Rows from block 4, named by matrix and row number. Rows with one number belong to one channel. Each number is 500 + 25 x the weight over its row's rms, rounded and kept within 0 to 999. All counts start at 0. Numbers have three digits each. After the name is the row's rms in percent of the matrix's.
# convs0: first width-9 conv, stride 2 (model.blocks.4.convs.0.weight, 192x192x9), inputs 0-10, a 9 kernel for each
# convs1: second width-9 conv (model.blocks.4.convs.1.weight, 192x192x9, transposed), outputs 0-10, a 9 kernel for each
convs0.50 121:492532514470505507477532499493533514493482501500486490488517484482478471502431527501517502535461454481493513480517493493516520503475481506533472442470542516455519522483466536538511476438490463499506512524471470517529509490474494490511502474483490544528495505469511478494522500509541494481498498541
convs1.50 121:523514487485536576479488454527524462511503477486522504475468486471531461532460483495532531512491502471457506535498505450517492439502478456495539492470493522503524509492501490479477453526456483514486528510531484491486490560502460495535471472486518500526473481514484503514511464507494537513473495529
convs0.51 141:490496509512481511483494518528512499441447493533524483509498511481531513512467530504494488494527513487490480504491495484501499504504500563483494491472447494500516523477481529459508516477487490500533512529564473460495494515497485506483498507502487520503474505443495517493525499486480469544468468534
convs1.51 143:484496465478489525492489512497511473465480467488508472503512498473508504491475480457584510544534487467509462511538462490487500537513554536480499482536470480594536514476505503496482546469492523465446503510504487505499499490508483488507489539483478509500522479460498557512503454499535505507492516500
convs0.52 107:486536482511520507527506480524506455471458535494486537479526515470488505479577501509479486507487496484478516501487497491513524501518496505472495523526496465529479521503488482497518508408530513488505481495515506537480470511505513502483481498509505534459500496516528489477485513504489449442517524538
convs1.52 116:509503506549489381464499467468517525503488517515482501507446501502482495473542507511522513476484484492493534537513445507518536483437521544483512534461512478514468500524509495479460479475481464509536492485493515511467551407525485513543483501479531487478510475498474553509482487499515507519452487536
convs0.53 116:467521501474509500487509498488513502464438523530542505459443525527496502443484530512480471525507511491482516507534485493479493500534490459471569515474530481515512476505477513543513483446526461511518485547506467499549532436486521462520513499494503512534459477485480500501468540493453474553525454525
convs1.53 115:468467503472487540557381508504539507500530505472477503507499556497487462526575471491503490477510516498510509531487505488487515499458502527504517517498508481535437506507504469499508543497522501522502485513509519457514468475508547505544525484505534451485495468543509548490531494520494510514472483518
convs0.54 105:496453472510478512522514483469531502518494490523445500487484495459448476540540485476488501523509484466483482511493514508494478482502521516486467494502478475476514536487500491540484463496471483472477547498539473523495512521470499503494462582476514503485487471485489491504496441528503495425483517478
convs1.54 109:503503470496467573494495517523500470515483510484540492481516501472498452489509502505511507500510490491530435428470469512519501495510549480490519474538500504505525500471492472476507484499505502540457518516490455510454497485494505532512502515501461516495471522488488558469476515468521500484494504465
convs0.55 096:508532508553466463483510496499473482509465513509511503477508533555492517492475488544458497494508535518509488493524504488460453516525485540487481450479541505478534480491492525535480486511490490490484563486471509471514496495525489514497495512470504487475479476507535526483522542520542448445493512493
convs1.55 091:531602489412529462514522501456515499477485530466490524524466519431532525519496499510485515493465499509480502513506561490536513458534468525490505477512512475498498513503460502495540493520487479547523446493500540467472517483471503459501539556470502500487466484493492533521526480514508521496461500491
convs0.56 101:470516482497503487525466491458546522455536502507502524522510464501462514530485469485463545493514469453552502493500490458497514487485529481477487506503527548524540513463519480498485511544506516533433497507533504492512512477507463497485510534488497478513505508478536533476535446483482509490526493478
convs1.56 103:523486491552490503483458533483486500536489536509493516526537493447474501491518461494471517508488487495509486508509475477508521495491477494546500553479463460458518491475480534496505511479508434473525479490573457498509514488461512487531468474522489501528537502467513467481461505499515524490512507476
convs0.57 115:485502525520497468530502513462532507506484472502488535467522468546469510517484516502501526507489466499500474499524501463493528517455518519482492492466491490499469545463515463496549456496459503475503524494527490480501510524476496459505475509474501517482517519500512515490499504513507527467486450494
convs1.57 119:523472508487510417486525512481498486500524518518504515423493551497474506528505504536501489466493510478497518499456495543509505453480575462492552492533508488522491499509488505487491515474536505524435524504486491477560513494501480512504412531525508498486528514516508479461442507562504547491504467519
convs0.58 104:494518489494497506484491489495501524491462509487518525488455502497547521502512488516480507503494488503490504506524507484517497483499534497435516502511509487521487530491460492498535468468540477494500491548499495450498505485475524510483494510485486513509471484496519538471518497523493484450437524494
convs1.58 101:476548481479504498377545583485470536529511493479447485544500526523524502483474475508489505502487480503506489487512515488508478503493498469512482484503550485494498495518516518502479533483484471561502493501516502499489510536483479485509496449535485446534521490486457531528483500488506535484459538448
convs0.59 107:491516525516483548473475507505483513514475474479500539516467524522503530478469504477503473525505495507461483513547489482520493510484489492527492493504463455467509527485500475497485512502476499496497508504559515530443496494531515478498469525474494510510491533469473482504477513508452520490531434518
convs1.59 110:562482468517517492479496487519489470520494487494523493473466495515480491493454503506554526490512456467498490497482501452537502519553497498534487523493506528510474481496508494463467500522463484485464526500487468562462501503439518503496484520520500511480479461536487468514496421512526499551511446519
convs0.60 107:502506476507471496514449533517505487502476481529533461523517503503538501530537491497476500492529477522464511503490524507486485478506517481510490525504523453579484517508490482536503526488503507490529497537558522531525494508552474486513482504510481495521524490508496538486483472484509503495486458517
convs1.60 107:480460494489537504507553552505492510503498480534517517534568440501533471487478474478524492490502502520486527581513471502506487489469521473511503512512473512504539489453512547494485461446495447455478516516497556541462516503520489464490522518469543503513460502476488517538495462495528524489490465460
convs0.61 095:495500512493511548514458515554437495552517499485520487464478524563518470496479526512495504485492505532513522488510473510521479502496517494438470479493504500554460490545507404466507496467522469499505505553519505485527515449490510531496508521494517453493500511522469514512515497507476520517499486511
convs1.61 097:501508532441495529463489510448492487487531498519494510549504473523474475495499517460529455493501502496530512551456521489513528481449493523507502493487521450527451511486520517463480534543496486503483487512532498486501533433476520513556519477479505492469498485462505539517498496500542508475508527466
convs0.62 091:463518544527523472513501513480483553529512416485558510482538494524517465484460487484531518473482504490479508489517518469488513501525528509496487465515468480529495557530454433517544482471433507491466491497490481468548495521500425490515493534520483485522516522507515523481521501492491501478461437481
convs1.62 095:481555552463479501478485566514506518493500515448542470480511539487530550465527450512541480481536501474506510532497463541515465388456518520485512497457530504455504511497527512499508488483480526506474482502504532485507527501475533467505440512472496481478502512521520479476480491529530485446522511502
convs0.63 102:467501531489532488505486522511509546475502466504524473515513550446513459507512514507498524509495514490515516498483518473493492500534512495453491478516509504564451555485507450501497490546510460513524480504495464526524485479533493492509527524467504487512517485528524557450497487496439519528482457537
convs1.63 095:477512480527521464521579449492486523497462520478503494516536575489513487487486523477522480510495504494472506535505532472503532466480452478526529486517541465448495480549526485513470481503504493490471520497511561424476510576445477478523481486497481541480521482464519531498495478523486484501476491542
convs0.64 103:473503489538519503487490508526481495501489539443475503479499489535513519553540479490497498487457520544448537518484502548498494492473494503448503513503513496555454537505519522497459488503472511522492511483500554546482484500526522538436496511480475489500467516514489490510503447471504509538486509485
convs1.64 106:532456507480499503502536541485468504532466536521491516515463487470523500459500496494510491488496503495540499532491450542540446502554498516462473508500506426539531491483509513503462494499467483438479539470492534513502498466503514478551535526485468534529508510436468497557523481499531507514480491483
convs0.65 077:514442478570483493493475504482518540484482501466512485514517448468497583574468449491489501510505506517441497489475539502476494476475516486498479486455527443538488538493469511526462526442485484533528477476556516473488543520464510489482511493480478510499498472490473545480462462520504498491501475502
convs1.65 073:580494438474522496512530520461496492514503489481530540510520509511481460511490498478500475483501492513476551490505498542475516467536489526448506533518487523455527497496472498508468518488508501448472510497512498503490456557512442506526556516491482574538492494475505478535507532482509497491499465521
convs0.66 110:521513495470486490502501503479551492482493488511535492495440467425505576487466513514492489495524507465488515479507534540500503493505498479488486472520527474503507469515515440527483525488487473542511470499484497514506526465462494537539527527475496521520491494477514505461513458506523557457480505474
convs1.66 102:547427486529485548520448526536516468483498467534483504491483469519494528538529477498456473539506490509486496521551549522500505508433468498510587544534495509426510496488486462533482484488515479544419494537496517474511528440517487513490522499504517477537465503507477534467492506468537510456518496496
convs0.67 094:493491477504486533500477488478522483499509477535496477516458548518498557470547494467498507520500472474479523502512477519486502498499507506533502544500486511540510512566526510523492502496483492481511544490483518539518497530508461485483489515484490519468522520462479472544455477480469526511483502508
convs1.67 101:460458504498501548505492480477542503489530535514501511593497472500488499515520440488521534511549490486526509554497471515504509487475474479465491484473480513537503522531527531507510486490508414510512513525518535504506530525491482534492473459479527504466477458486526604510511508497478496501496499494
convs0.68 076:543497509511519501476499504545516477521491490531501499516523475538490530470551497521516484494462484529505507497494475496520494486525493493452462484492520502507486491527496429471523556472516518495498533500503471494483472465512492499508526508494484498494488497526522506513502505525465482554467456556
convs1.68 077:451492550483468538504442529480486549491526509505505484472504482495501523454548548456468524525504511511475529466506508513482485520508500489504484503495497529488524512497485517504519484546509489520456488508505503494538535482485537467494466466530465510514515511515491529487482509528510508471515521511
convs0.69 116:501474474550484494498520499470529602491478446511526474464520498526519495540503505518490486501482499528502491506501505492495503503469503486528510535505467499481501536476467525497485464483512489452481544495513498537528508469512468498495505506472514505487492509484481482480487478494487511518524487490
convs1.69 114:519479452475505471498468483480512472476475481498478530560475498502500536483482522496523546498487479461475519591466469527516529502529493523472522520501495547538505492493507506503525520437506464490502494500471504526473500515486472520517476484511480510535435488497515570538503493481492513490503552450
convs0.70 061:535485496502513525510497474450521549468492522436540516475523494507494497524462534491483523496512488499555479493501517490525536499488513490524491476518497502552486529484478498494491488505492539466483512501493541508483480510514507494539509477498506501487516514512504497495490541545449517519532473476
convs1.70 058:470515430480528480437572483503494495493509465533473517472505493476478537515498465492502460504506491483514493502475546528513491498507541470502504490510512504541433494497507477509534520499511477531484493490511545424550476444496544519474524458579489480475503512502515454500518478565529495461498495520
convs0.71 106:455508518530462502513486509494504446543552521496436492476523488542516492481484549504491519488498506493488499503509504489465476504554486535488495444445498483506538476542521499444459484453506521443491539494483481513517512560474453501515506475530503513495512508513477498509494495485456500550513503468
convs1.71 100:504505554488498422503514479472484482532486505503478509509418513474502500482502494448496490532508538508487507499495459461472517496526472521471506451527508509495509510468484489487533479532509494507499528475520502455506439584454538456524507504506488478526528500482500451536504458511471518472548546482
convs0.72 097:504511491498530486502477500508458513488508517467535489520560488529463575487466488494464540489514486488540482485506513492510504509488494516531499461508575497537481514417520463544497534573479511585525431509529508510468498500491536517507497472500473489546521471485498541507480507503492513460509487494
convs1.72 098:499531507532478484501519445479468471516519526501505516520529478494523522509510501493494485497519514484482509538598518520527468530492514491496517493515524518484482482550526509517519513521493473478463482508517529480547501598507446496499507488473506466501500490482514460490493509483514503499478485514
convs0.73 089:481464479488486494500519514490458514504529517509475507495487508478459519509478486489514510523504498514511486514482498492501510500472514462475501502486477485526512511500516490476518529513449493476502502452473467522463568470515449491500483514503504492523534487498471514509524497510440516536427510493
convs1.73 096:505499515427481475544517478527545512484487495492474561488484566479489453499534497574498467504472485520452490471432487523508526521522478481486489505530540523491492510494485503525551475493522567564488559472500456471534490474526545524508468493520504467520542495501513472489512496523486543481510521486
convs0.74 108:509501497474506511504487480484494448538519505526457506533469541604472490491494470509504549489489477478524522513506507488486504517441493545485487497518491490482492504547494532514492541511499575470508542474493488495490482501489539501534505439512504509474544473470540486491462497552449477479501537483
convs1.74 108:533500526495417444474493470491458459542517538497514463486470519503521526484514500477502541526491505470515527508580547491514515495504482521505521476537516516509482478541499512497490501514463500531449455501506521474527535528545477498482537515508497465472500472477506508489491523463451509524491485488
convs0.75 090:468503476519506480495483507488546513467472517492541500471560495565533518537412442517497516489523474483522508497493511493492501501486510475517476516464537526524439516507496481493519462504478517521514534445491521533463473488490471500508494488488509488509514492473511517494490435498527531473458536546
convs1.75 086:572504509480468518470481487443494487501493516521469518534503515526519498454487492514503488510488480489503521521478510529498518472489492487449495455546532498509509489487502513509517465480516501498493498512510507473509497529503459511495497500516502510570513501517479478504501488493496500482479508489
convs0.76 101:481494499519534528514485485534480462507558511501535513505497500525486511559479489517457493480462510523497498523471483513508502515489488494474496488528480494545498512488489524500516565416507501520533523469515514496485481510517524480495480445495513475504495500485499508491455474527524504467512464499
convs1.76 104:516457528515447482504592475519459530522513460530499452489534508510465535541511518528507500537482534507481471467506519499493487482452527479468524525485502470489511513510491509492505492496515450506520468481533477474517544506489495488461517525460491541511545497520480473501494521509497484516522458485
convs0.77 099:500519472507498473501493493521496484509469475536454529555467469509557480530446532496478503474491490453477482513517505494499511507499475514457480484523450498467547525509470470508514507474534502534432547512527459494507484471489546505501505484490489491505467498470496502497488510513464511490481499517
convs1.77 101:502505432537565545455461465502488497534489501488499468519444472543546479470483473484504507534527535494481523425535477502513476444488517473476505505544508517543491564501452525532475456479533508470472540500480503490491497530476534499505498529513500464480516502473527519505521485475456501524498560461
convs0.78 106:488525510485492512473486522500511519479502509536486519483487510515516498513477505513499463497504486468505481518502510458492500493509522552450475517483453490457513539482497519555502455477507536478477549494457512460524494512490519475477493502521499537500489518445484472500510516472453512498513498517
convs1.78 107:510546571453462539506445533506470491507496536477500504475523491504563553438506490488538533503528487497500478501520487539460460469491492485503525483486475497528485465522551498482487518487465465531465490551508470529504522528511484467491491497457530466519503507496467544482479529497483508467494519512
convs0.79 107:496475500532502498467466488506522496511517476499523499473499521465471470466479516485501500472517506480497496501503469483533484497502508484537524454523490458561495504529483488503502520506475484502526495510476539495478492485470528500466454529510491474490483497491504527486540468477532548456465492492
convs1.79 105:489477497549454526513572483493512474488475450541500472546493492514457525460478532490491481485510520534535480503523498482469480455537503502531481489467488501524493508490496525467492506517487462534481523519492465477507492507500499488480517477547498514475508517463563523451477512529512501472504491471
convs0.80 087:528481496507507492504487488472510562515512469458554499477510499475468469515503489480504499481518496466523486510508501522484468523486511470485487464487491514556502527500457478523455504505497470466523572491497511499493513469496504486501529473508509481497492519488468522519483493569479461486481494538
convs1.80 093:501496466516464499466442530467537513479470495516469520540475545521484491488524560493518522494474544475505486477545496500512507493496506484523451543483517458476497528492506512475496556464500480503542460521505488523482497490510476519479515513474491528494483503540495517488452542482517501458515528465
convs0.81 084:514512499494486520486437513468475479491509463480544473512491554479493514436458481519483496503515472509510515516512526506479485482504506501508458502482514470499474512523479460512484493510483513489493458495502511486472539522532518455446542493530520505510490514508487486489469530508504504514533508500
convs1.81 087:502499549569516475537503507509525513455495521476551536521448437523454525477455468505486492480539509486497533460510482483463519480486473475514454486478520553481508506484475532473512489477552578530498501487481480481520506474508495493513531497528511479494504557473453492492498495501460502513526486493